config.yaml
train_examples: 48750
loss: "l1"
decoder_norm: "batchnorm"
decoder_blocks_per_level: 2
muon_scale: "match_rms_adamw"
momentum: 0.95
adamw_lr_other_params: 0.0012
ema_decay: 0.999
batch_size: 128
Rows from block 5 of the decoder, named by matrix and row number. Rows with one number belong to one channel. Each number is 128 + 32 x the weight over its row's rms, rounded and kept within 0 to 255. All counts start at 0. Numbers have three digits each. After the name is the row's rms in percent of the matrix's.
# convs0: first 3x3 conv (decoder.decb.1.1.convs.0.weight, 128x128x3x3), inputs 112-115, a 3x3 kernel for each
# convs1: second 3x3 conv (decoder.decb.1.1.convs.1.weight, 128x128x3x3, transposed), outputs 112-115, a 3x3 kernel for each
convs0.0 095:170141128187153097165174135130138113130142144100117123113175135129157129130082069091149116156138109164120131
convs0.1 109:129120116107108132123163151155123135128151092142130130142132145151140147135116132121118116147134135125106112
convs0.2 093:128161133114164122157123096145128131159133123159165133177166138118178157069190159123159133133155143110156144
convs0.3 104:000127149036168179095120122119113150146049141149107113172159141170180120129127111061124123082181159099145142
convs0.4 095:131000065135001045115064061103122091095137094089114094138164152140189255080097255121127119139176083142123081
convs0.5 093:096174149139196143119115097145158147156182141153143122064051078114109142131112128125172147175184152145169121
convs0.6 105:194143132150022084179099170084105110094094091124136102166146152132130126108123124164111116154036105094037123
convs0.7 099:096112129132144126161141118078125116135128089144152101131129157124092092110134137143143134127092127148126147
convs0.8 098:083083116102140147124152142070080058033019077038124081144148160161133126145101123073037101105106130098078113
convs0.9 099:077137143055109142101056132113121132103089078112128091115119108103075091128091145132118115104093097109070070
convs0.10 105:106099134131110135099096138095128088155123178117101142141091094116060046130114129103103119080072136097116154
convs0.11 106:126115122127154109142124117083158144149136155205164087129183162118147121100126106135111071155116080184154123
convs0.12 106:061108175000080193096179128136093110136090069142114109127116080158177130152169128115159164077167179086132139
convs0.13 097:119171121192216131108110094141141113130104130100058088113125152092119129110090081148151160174142118153126095
convs0.14 093:085127116112137138123120127123088140096099132122078148101093119022058147115107136171117129130093154111118133
convs0.15 105:164144206167105162128099098082109100134148094127157094132167194075114202102132125140107116146145126143149117
convs0.16 095:001082139052145222135169156127117127184133135182130110085062113086038109144108134106139168084178235123169244
convs0.17 099:070121145135192173115120075084077109111163125124119130155153083107159165123125146130178130177217161192249121
convs0.18 092:107128126128138106120125101081067066107125125103088135116134107131072112128111128085140136138155128103101117
convs0.19 092:118121132082122119093100114061125074136087101101139075127127101140132119116110116136123120134125129123109135
convs0.20 102:101126128101136123123132122126120098129146112109143137138142138128146167153127152127126108156126091149101100
convs0.21 095:115085141131101092110078082106132149146173122130166130113075087068069054126135125139155138141092119145111109
convs0.22 101:132120103131103123121115124102128115126135118068078119119118174132111131182167139099121146133114136106118133
convs0.23 105:121153089154147111171111133156154123089087136123119126084097052089137147094103097151128087147129150155136134
convs0.24 103:094181145124171152077085087030000071000000080025000037139128145119130162089109114074145127099165081096153055
convs0.25 094:129146128131129127096096133098117093167169192139120133132107132171153184122113117130173191132165190116127157
convs0.26 099:131126121139154138129129128074039056066053062084050080106112129111112128127123126121128129132129122128139125
convs0.27 097:074034074117094058115103085076105055129210097056153105097128116142173115147156164093102080107081061137095056
convs0.28 108:131144141105146125143169156193087180095084145164083139145128149110111158132145120105088090123143118107144133
convs0.29 099:136140168166136144169132152110130112125147158117132171106098116119122140118109124135173146171203134121136096
convs0.30 103:163111104162148088181158105132089080180140121146149115131136138116130145117119114113113139106114149161151138
convs0.31 109:127156103095132109110128131076077117103060078131096153082102133131121100189175104117117139112106107084108135
convs0.32 101:144188145132147106143138148090062092045080092094128138157138127150021008193157116167100094155070114131107152
convs0.33 102:089158138098097126162169074080111108104104088152100015127139145136163192149137116149147079132139105116146025
convs0.34 097:124119183130118145125119137135170161193129088159139087125126148073094107090095120182131150171153172143156117
convs0.35 101:117111101131110117116109044147124121122128144114148131077086148136129158177192147165123144126115130092126094
convs0.36 096:080070144092162151155147133085116161100131131117120148126177170116162205114144166122110148128125144126132146
convs0.37 096:210163126160070099154139167131151170126184165118122164136128129112145161121125186160160172146152145143086124
convs0.38 097:220245110212213070112130084096130101132201119114126080106079167092042093088085122155134128169123101142116107
convs0.39 107:104195233075020091123050125140100099112119101127133125133108103123117102155183146136207178118178173115118140
convs0.40 100:124133106131106125117088104152120132137130117158106102140147083119140159122146133128129142157099110129066098
convs0.41 098:153142127147123153142118125181162138156127162124135164136112115128100117145148143070113150061136185087135174
convs0.42 105:155130148164112153140146145100150091128110151075170107139145167121172180137140153150116155089103134092105137
convs0.43 103:135155097140147137101125086143136145138114176113120146125136124105154130117112089124187131169213153188166126
convs0.44 102:128033056246097057245171141113106070140239124067171108155151167159166161112093100132115133126092111120083107
convs0.45 110:156155164131123136148128141146142132162198142121119109114109129130121117139134127131159163149142130135144157
convs0.46 108:132131174121131145088092124113204121127050121077040040143138135113117102083098128152127110162123122123107135
convs0.47 109:120105121125120121145134144110102137077110122077108104137128105147116105135129098139143130104102118127115129
convs0.48 108:124137142110139151130136143173201142222205205175252148139111100158073066150095084128113120136106127130118129
convs0.49 100:161105147140155156133115115106106099150124149118196180120061114102126138118158127155122147119107088104112104
convs0.50 102:091162133141231166126146107107102133129082194110118138134120182119036116160117142070119170060044114113111110
convs0.51 105:143138138127130146113101098107143116072171146000090151168127058165183145105149191118139139117126157063101142
convs0.52 096:088081093087167173128200160163124115166159117100144155091084093159081084141153186136108102139142150160205163
convs0.53 098:074138120146158098167153122126079109049041130093103156169130125135122133156134127104136153086078143129151123
convs0.54 106:102158146134159137101128138000050049029042074041037004155109072127084048163106099127131146103127133117105147
convs0.55 102:074081113068118134101140117176187149174134125174175184150112127144132116161159128142132113088085126134122137
convs0.56 096:187182114205154070117139141158099102126111081115145130133090114077059088106080094109119128128124130144118153
convs0.57 104:134059093162108107216165124128082076154119075060076097131113135142102108103103147124107135148094108168155129
convs0.58 112:121151131131096117128125106101085104084118112122115123132104104126093128120122131128118117128124129154140145
convs0.59 082:186131133155138123165142143071126058091040090038128060137144133128132118131138109128117115140144128123127106
convs0.60 099:167069122172079140154157158140168145169209226163165161148175161129117124118114112117107089104119143132136133
convs0.61 108:158132103097148129138143104168097139128090105091117056144116142149138153070126077124124127127100109147135117
convs0.62 111:154130140140129135094141142101115118127187141147228176085071128090082099128102118169161157126133136141165158
convs0.63 101:082081113190175157133135148061058086122124118156159125178206162104130145098095102091101069146118086175158131
convs0.64 103:110097105095056108124112130088069130107132091056118101124114161170161127134120086114079144132125123141128103
convs0.65 096:083113160061036090120094138086184153124224235089100130163152164194157174166112075145212178098206212106175141
convs0.66 098:109087102082129140125174134122164112144193122111069058076084080204149142198163147189146106149145098127095095
convs0.67 099:114108070118113153112134119117114110196229128192202177162169138100108102133125088120143119086089131138157116
convs0.68 100:073088174072035133212208129109106114135162142144144132123149161119086098134128120132134124113086079131057097
convs0.69 102:091080127113126154137133116077000000084044000109086066117122125145109049167099044148153129128160161131130114
convs0.70 098:127203164077107122076090139109123122109181150140176128076112098126145113141138106163142125160127125118125118
convs0.71 107:165148145157124141116108140119134109109096138106120130145134148139117132141120125171125130161082102111080116
convs0.72 103:128074102137176105104078029131106138103094110158128129111158149126128116130106171128158126169176125130060019
convs0.73 097:081042105124101148166185157121135122122135134073125139128122104164155127151154145041065097081094108174166119
convs0.74 094:130141130166127122105126139131149121128141162128135173120092096130120170111110179137132103172153137128111131
convs0.75 104:097133121087176155126129147119104124141091083117067067146153102135146101126127088174133135145132121142122161
convs0.76 093:119216159168192136130156148094090118025131169072139146144092099099099074091084123090085128084076117103091166
convs0.77 098:117128108170183126090119131089079111128105101131082077115196163102137117101089100147167128152132122127085116
convs0.78 098:107131083117123082151120118111139073149180108087127110128121071184214199155157167140105102111091058129086101
convs0.79 105:175096128142097129128117121142172160144132112091108070108145131138152166122125123133124123099120131117130136
convs0.80 099:170207149153049047145000142116171144076107122098141107182167129120141129129128094109130111130143092108084084
convs0.81 100:046126129094168141122131125099108135107083064144128079161108141211150088175144104152096087202062057158066089
convs0.82 103:124131124038130151107145092150123144123164096103113076169212208130168194110115164131135133113177137142120140
convs0.83 095:134234215087097083108084103141094121129128138135157158162129109155144123147176151158139124107092136106113126
convs0.84 098:141111073147132117118115102117056051113096052091132113108107132117141127122131109069038076111114104142123112
convs0.85 092:129153159113133144108126126137144147117107137116116137128130129122119120134129127119121111120125108110105101
convs0.86 101:126165167061178143093129111169143159141124139071125150088056020129137062147157121120128191136137137093123137
convs0.87 094:104153123109169102131110099131103096148138106135138125132094096114081033096110035126091136140116164090108133
convs0.88 097:183126110224191104160164142127137130099125168137100159135108129109094128094064090138064111148029094146079092
convs0.89 097:102104008175202192115176163127163140078166128073124176133118126138180107102171142115115120132163131107113136
convs0.90 099:215117091135071107116053104083124101104142118130177158125104098081065085119126139140111091088040077078065071
convs0.91 099:166164144140162153147155152131126121119122127118101103103091088144126124128128147140161146156171157130160140
convs0.92 100:079119135056123134115120097128112153141112104190177138138148144180183147159151135136112109106118112082112075
convs0.93 105:107137181098167144156128104171150157182149105145072073093126163159129104166150127104146129120138118090123104
convs0.94 110:108138133147121131127127127098109103078067068086082061156127103147120075134100085144132115130122111152118130
convs0.95 103:112197247053112161039069092107128125128131164172130125158167181124156118115119058154180193105191219027123170
convs0.96 089:124143160106151190081135147163172138130112114123106143131116129144143157150169147116117118134153141111116105
convs0.97 100:129147137149140083083099111129161153120094134100103107109117158094102118128118158092115086123129144116111117
convs0.98 102:193092103140090130112143170150194151165160146155171153117129103149056025146091100147152151145100113137132134
convs0.99 099:121196108164078105122115148107094069162183136132159082096089118090106114126119080151110120129104128136153149
convs0.100 093:115172101140151127140126154123134140113134118115140116156151166111131176096132127101093079110079106148125133
convs0.101 104:124136141109110131145135129039115127133152131166129131116128144134152140121113127107129115123116157092134104
convs0.102 097:119126137120132126125120131134137160144145145130133146150111105143150162161127130116111136108127113105108089
convs0.103 097:106000085179020066171123163097080000150187083125163121127119101180206191132200171090146153091128147119129135
convs0.104 100:246209187250179113157036074195172153133159139122160121088074093123047081172128126151163108197165110142060059
convs0.105 099:160165141127116087094121153101118076129114103095107117099101093129060060144130133132114141098087161113188207
convs0.106 095:138077140098109151077106134092131125138147125147161158110138096044098088086056079106128168128151177163161162
convs0.107 097:153136138106108128100141152150130149089069096098079078116154164132120109167181138130113117119104119107118132
convs0.108 096:165189158080125133060035146138065110125079101092097121107108128076119148090077149149152156131148168043011153
convs0.109 099:088172143097227139095136109151177185173156109180135107110126141144113079139138103135128113136102103093103095
convs0.110 097:116161156099099124118095139084056092158118145160115135098103149097070147089034098163129105136115142068135141
convs0.111 101:105071078113104131185169120152129090123179144071156157139136171140168113105137107062132151082136128136180173
convs0.112 095:117097131214179102131148125080096126127186105109173128120122133116139133106142150111111160129102136130155133
convs0.113 104:100099111126131154102172129084139099147110130137114150171158115123174141117150180127104106160161131127150125
convs0.114 095:125107150101091232129142189124081105147122121136119114092042095128123108124112114116081087096127202084165196
convs0.115 098:162168098211227186099165155160177126116189175103129201176151092153146146120134134120065065186169140198214181
convs0.116 101:100119087119094142108114170123067077153175135126098051058131179049047118122065128142133134153135145140149140
convs0.117 106:188137133213094090161146172098108102061052074077082069068098175115088118131119094157099100173035046113063127
convs0.118 091:128128127139132137131140141155158128164158138155172142120104108119105106127096096095093082101095070099100077
convs0.119 094:124115153100153136109136103151151164133114140102120165091113129036070104119111102104132153092160163125187170
convs0.120 101:196071050115104132125179219145197130059136136139125172099127061133183147186152109189153092147101103109099108
convs0.121 097:113158128160252111140136049156085066161094091126127115150129076091014063159130114167126102119097108125098106
convs0.122 097:181129046162147133086090125124143117132153127120169179128130135117089085112108128138132164173157123163177113
convs0.123 102:163117122128163160070088143133099136137025067149109111106167148086144149081128166136047097139102102195152153
convs0.124 096:073089107095158132113103089111088077152205146121195168113106131129089057165110115126142145153188127148178099
convs0.125 095:129104128128120103137120122129144138125128136125141147129154141113117144126134118125131134122145132110129118
convs0.126 104:131154166096077118120130149141120079104076056110088090108114094147184158151159158136157191108141174092114157
convs0.127 099:080038122144095097119126139096061050113121082076102088105134139103116106107128143143097099121074113123130147
convs1.0 093:042090115101094055127150092095115137153176121119121050118125176150090123126111115110110115131138125199116131
convs1.1 083:126102141155148137128094095164140168180150203173142165135134141099120129099121128179188188139151170153156163
convs1.2 118:147135147100137158098067113131127102105078075249131152094117154114071089122057116115124129112165165132099099
convs1.3 112:110150133128177040102139025153132122100136125146145176082174184072118108091117104182166204152129169116110186
convs1.4 101:158232159132142123111101148110149166126174174102140045075062139068058080107104079129087155126131176104166138
convs1.5 115:120151128130103133125117174185154127179108107195154104128105138136143116147134153203121061090096061099098101
convs1.6 111:103115121127151179140207211172097088153128122128100128084094111087103091160137096133132133093111068113109089
convs1.7 109:146125113122129102084046045129095157171104104130163151104160138122151204130111171130129100163156153088084118
convs1.8 086:172152168128141092115123123125103095126161143097146135125154197049108132063089112194162217201186212182130178
convs1.9 113:157073133117093173129155205126131200161109117203124120147160137159159099112121066095147122142151141181169109
convs1.10 078:079116198133122154144131129119127144128176131123133118147103142194162191120141143127132135154126153153107118
convs1.11 079:129126082103100099098097105125121117129153128140110127154163144103108183104066166181162197125159212032113145
convs1.12 099:121105064075059000099124087137142096147115072120071069108139182113112148076124125162135161191128154133082120
convs1.13 109:132134148124069091109068078148147115169116135149109129153121182130091148195142107127147123133140115130164146
convs1.14 124:110121102172193116136098085145199162143157099160193170071104186148106157132133098081138165145135167173136152
convs1.15 107:168169077088153103087169136141117159118165143113146170114148126088118206081074137218168138168134103122138119
convs1.16 104:166157131179226204220221206107103130122070112123095106132153129203155122175168176003066073038023081061093151
convs1.17 087:146103132114127114107074113144136154187147142165157111132111108149206165083109123117053078080126093088116131
convs1.18 096:116127145120100148138119137089168144175193162134154150083072019130186120137131056100061082175126115169116107
convs1.19 085:112107138141143153109089104141197117110144078117186127147125138122106101149138133133120127121136084169125133
convs1.20 125:122183155171194119130143140131105136117093209092120179129177101133178104108155086198147102169173136132147124
convs1.21 125:153114129112141115131100117121171081123157136143128164123082127213112113192134108078108084122129128132077133
convs1.22 096:132128121130132142129159099157201173151159118122102187087074052205169115136123116109113137123131133125102100
convs1.23 074:124137074153157103126167111122149156127125207143129167081135127107106069122132167190141100148170121108131133
convs1.24 107:127142145166153140154128102115146154116153185124125144152128132203192103171140066106130162171117097139110117
convs1.25 110:092088172122134167104118125142179121118185041126173144189132128148160069155141133066080107142129124105103090
convs1.26 080:138144163131129142138134158098139095109154129088126116134137124112153123097107131194148174171159181150151168
convs1.27 091:107119123135128186179154143134149197107090174160128215131130106185160155154130099099115129106109113167140132
convs1.28 082:109102132132169187131129137140139113101117136079130117181155105112171173129148128109073120107133146133125149
convs1.29 078:166131073136102062120131126134129119130191187131175178216203156169177167149128131091161179121157146135134132
convs1.30 093:126063041135127052115103094161102085121152138114142137093145112155204224086068151100110083146095077147128139
convs1.31 092:154124112128134159149141100168215200140144096178132125183161172160145114160132112088102147131179133171160120
convs1.32 110:134108092127088118075074165125152133154099184149129164163127095134147164137129154183185115174154108113114115
convs1.33 081:113156141119127103125141206137103082138148130113099112122162151072083125094106140131147095130163140069110090
convs1.34 090:118128125122105087131160138120136174154143142151174127173171212132157193058114153126117148032088165070126107
convs1.35 100:147139133188144127152100090169108117135077103152119184110086101083109051120129143159120118082154161122144135
convs1.36 127:115147126078131107111128112138180096151063092182138188134163129116178141096151147128178146164192130113130118
convs1.37 090:098126140174159132141104055064106156123118172183152129122178145142154156133144157124085079095132148126121158
convs1.38 089:135052051149077062136109105106108104129091162196170180117165072146167139065110142155145088177114116097069098
convs1.39 096:111099108151083066082124136151130103185170058118139094116108138128131185149130132138143092176163121154086137
convs1.40 076:203135186157130157176152131061134152100121085107124120194155132168133139176131180132157132159163099134082057
convs1.41 089:141143122160171123155131157125110063133059098134102056124088151127119178203130111177159126117076099132128107
convs1.42 075:110161095132191143167108083141127118097103107093074116117089109045084124115132120115131166139094169146197140
convs1.43 092:204166071173102044132108097112043065129075106137137144144107126158115144152100113081074089124158159128149129
convs1.44 116:112127026069127036090138090116160116039147062109114092149135148172136077105132156139171170155159166142144154
convs1.45 095:134110131114150084131117082158102099192127127161184163125132150124153155146152176141093113112117085145100112
convs1.46 097:192165131171114120163096144106131161151100132140103166133187227127131169087062085140135124153143151121104154
convs1.47 098:151194170171184157137162145113121125079105142065089112162156093112122061058051023169150159156137136150124135
convs1.48 115:161144143144144140168171110104105087105131020094054054185120141224110130180054121060130121107188166126164143
convs1.49 083:142073095074118114068140112127100097071070153067149188105096050085101122122162130139136155170128139097119127
convs1.50 092:093119186104065143118120165174176132129176130063087108203221126131167175169133118107132157140181184119120112
convs1.51 115:172161149153182143107119135152141151083180146088189138082103164139019093180092128134100160134079154106066141
convs1.52 119:131106142139138141128141200094127128128090092101118125116125116162123108166177109017063078125090105093083128
convs1.53 126:072184092102146116082101121120114124153176121131119136102146133093208120088133137144155191179148150132123146
convs1.54 088:125134166134147186100076099136152154150169175145168195196194157169178151086109065153184155140134173125078119
convs1.55 090:153177172108128168137195205088081030068096076069125119154068081166126137143120109050087087106181140126146093
convs1.56 101:162121095100133083121100092125200129110076135111084133141151163177153148141136092133172148181216154135177097
convs1.57 099:095162170110150143088076090117150177165125132145144155127128148101114111065088075099100099107131121160142141
convs1.58 072:194149091188222124107122104143091100135117128166156145107121165155123151159173178144122088172135104125127093
convs1.59 096:091086106117130132073075090122208122117171103143221137142113122129109106134142126145137161129167132155127158
convs1.60 124:081120170109131157208086072123171133062113074166170123131096093143173138166144105186169171160117110166142103
convs1.61 089:127099131121091099102127144129130139129128160127177137178190206125165166126153172130118059142168104127121108
convs1.62 082:132092124108109120113124115062047080150123135147143180097112186146134197163177217087057146068096180126089135
convs1.63 099:121037126109125144123168161149080130182162188170185168127164082102147187054129179120121086136124079171126141
convs1.64 098:145160119136138151138084108142197207128124109162124122117154211098106146106093122186204197143148145120104120
convs1.65 093:154128080133128116133130124154143102112138049127124109146115114123073052125100117063108064062143079101121089
convs1.66 119:152130104170150155127130156138077124157206101117102103060049073110129037151133123171224161115120108109116137
convs1.67 091:125109099112117123176155135080141145174153149125147127152114097169126141127144177066128133131155170106102177
convs1.68 089:093073156099095141185158127088124074114178133075080104198142100129107121133085099081160136131132094115128095
convs1.69 088:144135124114154127123130117099117141063129156116137136196176192155129132123125150149176200118128186079090159
convs1.70 123:087131161072170151099128065125143177179105087112134216216179139131128138071103173141174137192186129126132110
convs1.71 083:117130118129134117124127108130125128128132137125127122069117115075111099084090085135110089124065059098048081
convs1.72 082:171173116176125117182191151154128093185150111086161148131117102170145129138136167098153173134089122139180145
convs1.73 107:134112123107169196098173153124114166125131060120108146102132090144131112121120176099115096162150095140197165
convs1.74 115:115116139088087144133127099107094112133079138188119142149189147128172162124150179119135159130055122166096147
convs1.75 107:104138167133129145152119106164121124206170191162113120066064136114116163171116089136179175100100105157141154
convs1.76 096:134137132129078085078055151192135131122072143091098077154181174068136145128140117131144159095203148061149127
convs1.77 111:122159123187136116152145145210164142125159127129128145110082124174095134183105139081052075068089072100106100
convs1.78 083:123121113135126143128124154103106126119144180121100123067082105087117102130096080067094133124101132110126129
convs1.79 089:122144092137113098140116141148126131138101127114124143171184115108102068155080065155126169114123176114112075
convs1.80 097:137122164115126176132171173113161186134136148103108171130121104208116067110055134087090098104123138112131190
convs1.81 113:167097121111169145153215151158170122097134058100090058146154159180128126173180135107104080122118101140127146
convs1.82 086:146169162159200155108148099165154098152133128110113101109154159123117130139126091064108090125132136129150150
convs1.83 110:173155143157160152130120171122138138153175173162203128089098097096121133088153167136137130152145122118168113
convs1.84 102:120113110137157121132184130119113214168113148137093110127131173172169148144167119128164154151116141123095123
convs1.85 109:140127138125122132142130137095076092129112118150131120141167177128145170101127144162193204170183205175179187
convs1.86 096:170136111127125109036134117098089143104129143062133123147205248089136223143129194106067072179147133136167175
convs1.87 104:169128083211159123133098118141221102092121141142142115129113156150160169160173162164144125113155119121196151
convs1.88 111:114140126160133101139158174155134127189137182060111122102122163118120164102116103173200144179213152149173123
convs1.89 085:102095091087076069131137192061059123126064146104113148131132132146114123133128157119122118128128076153145112
convs1.90 118:143151151138185124114128082091088117128130088170172105124107174190094134121128117104119153124157148161136142
convs1.91 079:087123131140132129150162135144081072100108046137108072105128093127163142123176115130136158185118173152164203
convs1.92 088:099101152105131136122157129101131128024110136141096129134139136103095117120048112125127130155187163065148137
convs1.93 081:172163116185138066157127111127124086109118080075125055125166133083155079085116106072113156117128123173140189
convs1.94 110:078071092102099107109115120136167182138165166138141149158166176114134135108128129101119149081119164065091127
convs1.95 112:162109121146187170101121133123124178138112154188150097154093118151099098131143131053109141090084117136112127
convs1.96 122:187125159161159139139129115127166124114128164192169099164036103158090101138160136119120115111094088098163105
convs1.97 085:109117133128110119135094152075166132107100131147105123094142163116159143145160180128084126083092115129110108
convs1.98 095:152145125129089125143118167183086069112109165088115186177159129135149141034082102156122078083112122112157129
convs1.99 099:138134130083120104063100116144099124122091127159145072199105128134122137128172123146112140134141133106129084
convs1.100 107:124118143138135169102124088171161105111137189160104168109127160112177157049051103184181155113117114108137100
convs1.101 079:124132102141117100124126133158097046154150100124110135121143120131155146097064094154129108137181091118121110
convs1.102 089:091145166061113149161138128104130094121124111093100147136178172128136183147201219138105083144064062147111091
convs1.103 115:127185120175182121197110128124147146085122095089135153106108122137080065203121082151115107150193165088154164
convs1.104 116:111149098081083002094004042112137096127034036153127119082123142112162141129183124142135143158113132155138095
convs1.105 114:140156156166179149143084062202213166116043111148124086147172177162116205157097090039112112139090134120135181
convs1.106 088:083049139080089179099125164090140217162113177082072131123132097139114107125107138072152148111118150139120119
convs1.107 106:124185142093108098102096146184104113148130161173133118160072128203142140138137134135080109076072146141118121
convs1.108 102:145124038108107075154159160129045116135063128116077123142151136144142108137127133143111106149134126153128121
convs1.109 110:103128170146092138137118126147119125135162143091100076059096132096174126106116058168140135118135120110124112
convs1.110 097:097123096141110063175122148128111125118127134119126114129129111128053133201124135156119180097123144108041103
convs1.111 087:116085123152113132180159150118123118120153144053110073156092117113115092039089106089090090147124135106179164
convs1.112 097:142154142136093094153105091156061092139091084122129161099102070059068096125145127123127051098185133093124088
convs1.113 096:127089146117089124077112132134091097179123040141123083047083128113127117178151089088118132121126117163179137
convs1.114 108:137128109140137157146161152108103168133159174121120224066142114110148117139134161077130112123125128128129129
convs1.115 102:129087135075017016107105079157082105195129129107115116126125072102144109056059088050042064127110100106116098
convs1.116 108:141154128127163118125118158131159121164107148202187204059074078126099138116116152149130135093125139081129104
convs1.117 095:123116107116162111125157116132116122129129128112108173178118105171122139168129087030045071100153152120129178
convs1.118 099:128128132111100121081084130120129129139134126131129123150152177115129166105127159128161159114141142097127121
convs1.119 120:170144088157214182110182167123175159072155046109146122093120120176125075129135144120070088098076072139079140
convs1.120 087:136159136093125119138147109115137120046149154127183134214154136175094135172135166149113121106137140119111145
convs1.121 107:151117129121128168154156114076121099143079090150115170114128138156188175128156154132147108150159131093095124
convs1.122 099:115108147104170133150184069137153114136125081107112134189167150106159190111109180142145101191204119125124124
convs1.123 109:173128114106131113106128146169163151125139070113179102106064126169127073134156108108131124130152135102141136
convs1.124 104:157127108097081124095152216125072111123111148207202157159140106106122102046089100097051048063107043121163067
convs1.125 086:128156158160155178147178155123120082101141080151171135080075076113095129101107075123122141152118161119103139
convs1.126 112:147126142152084136117142159145118094182134181232189177114097083037104108055132163138080026095115072053084078
convs1.127 096:131202192134147148124134162151202159153162120089088134131081190147069140176132134171188149112131132117145135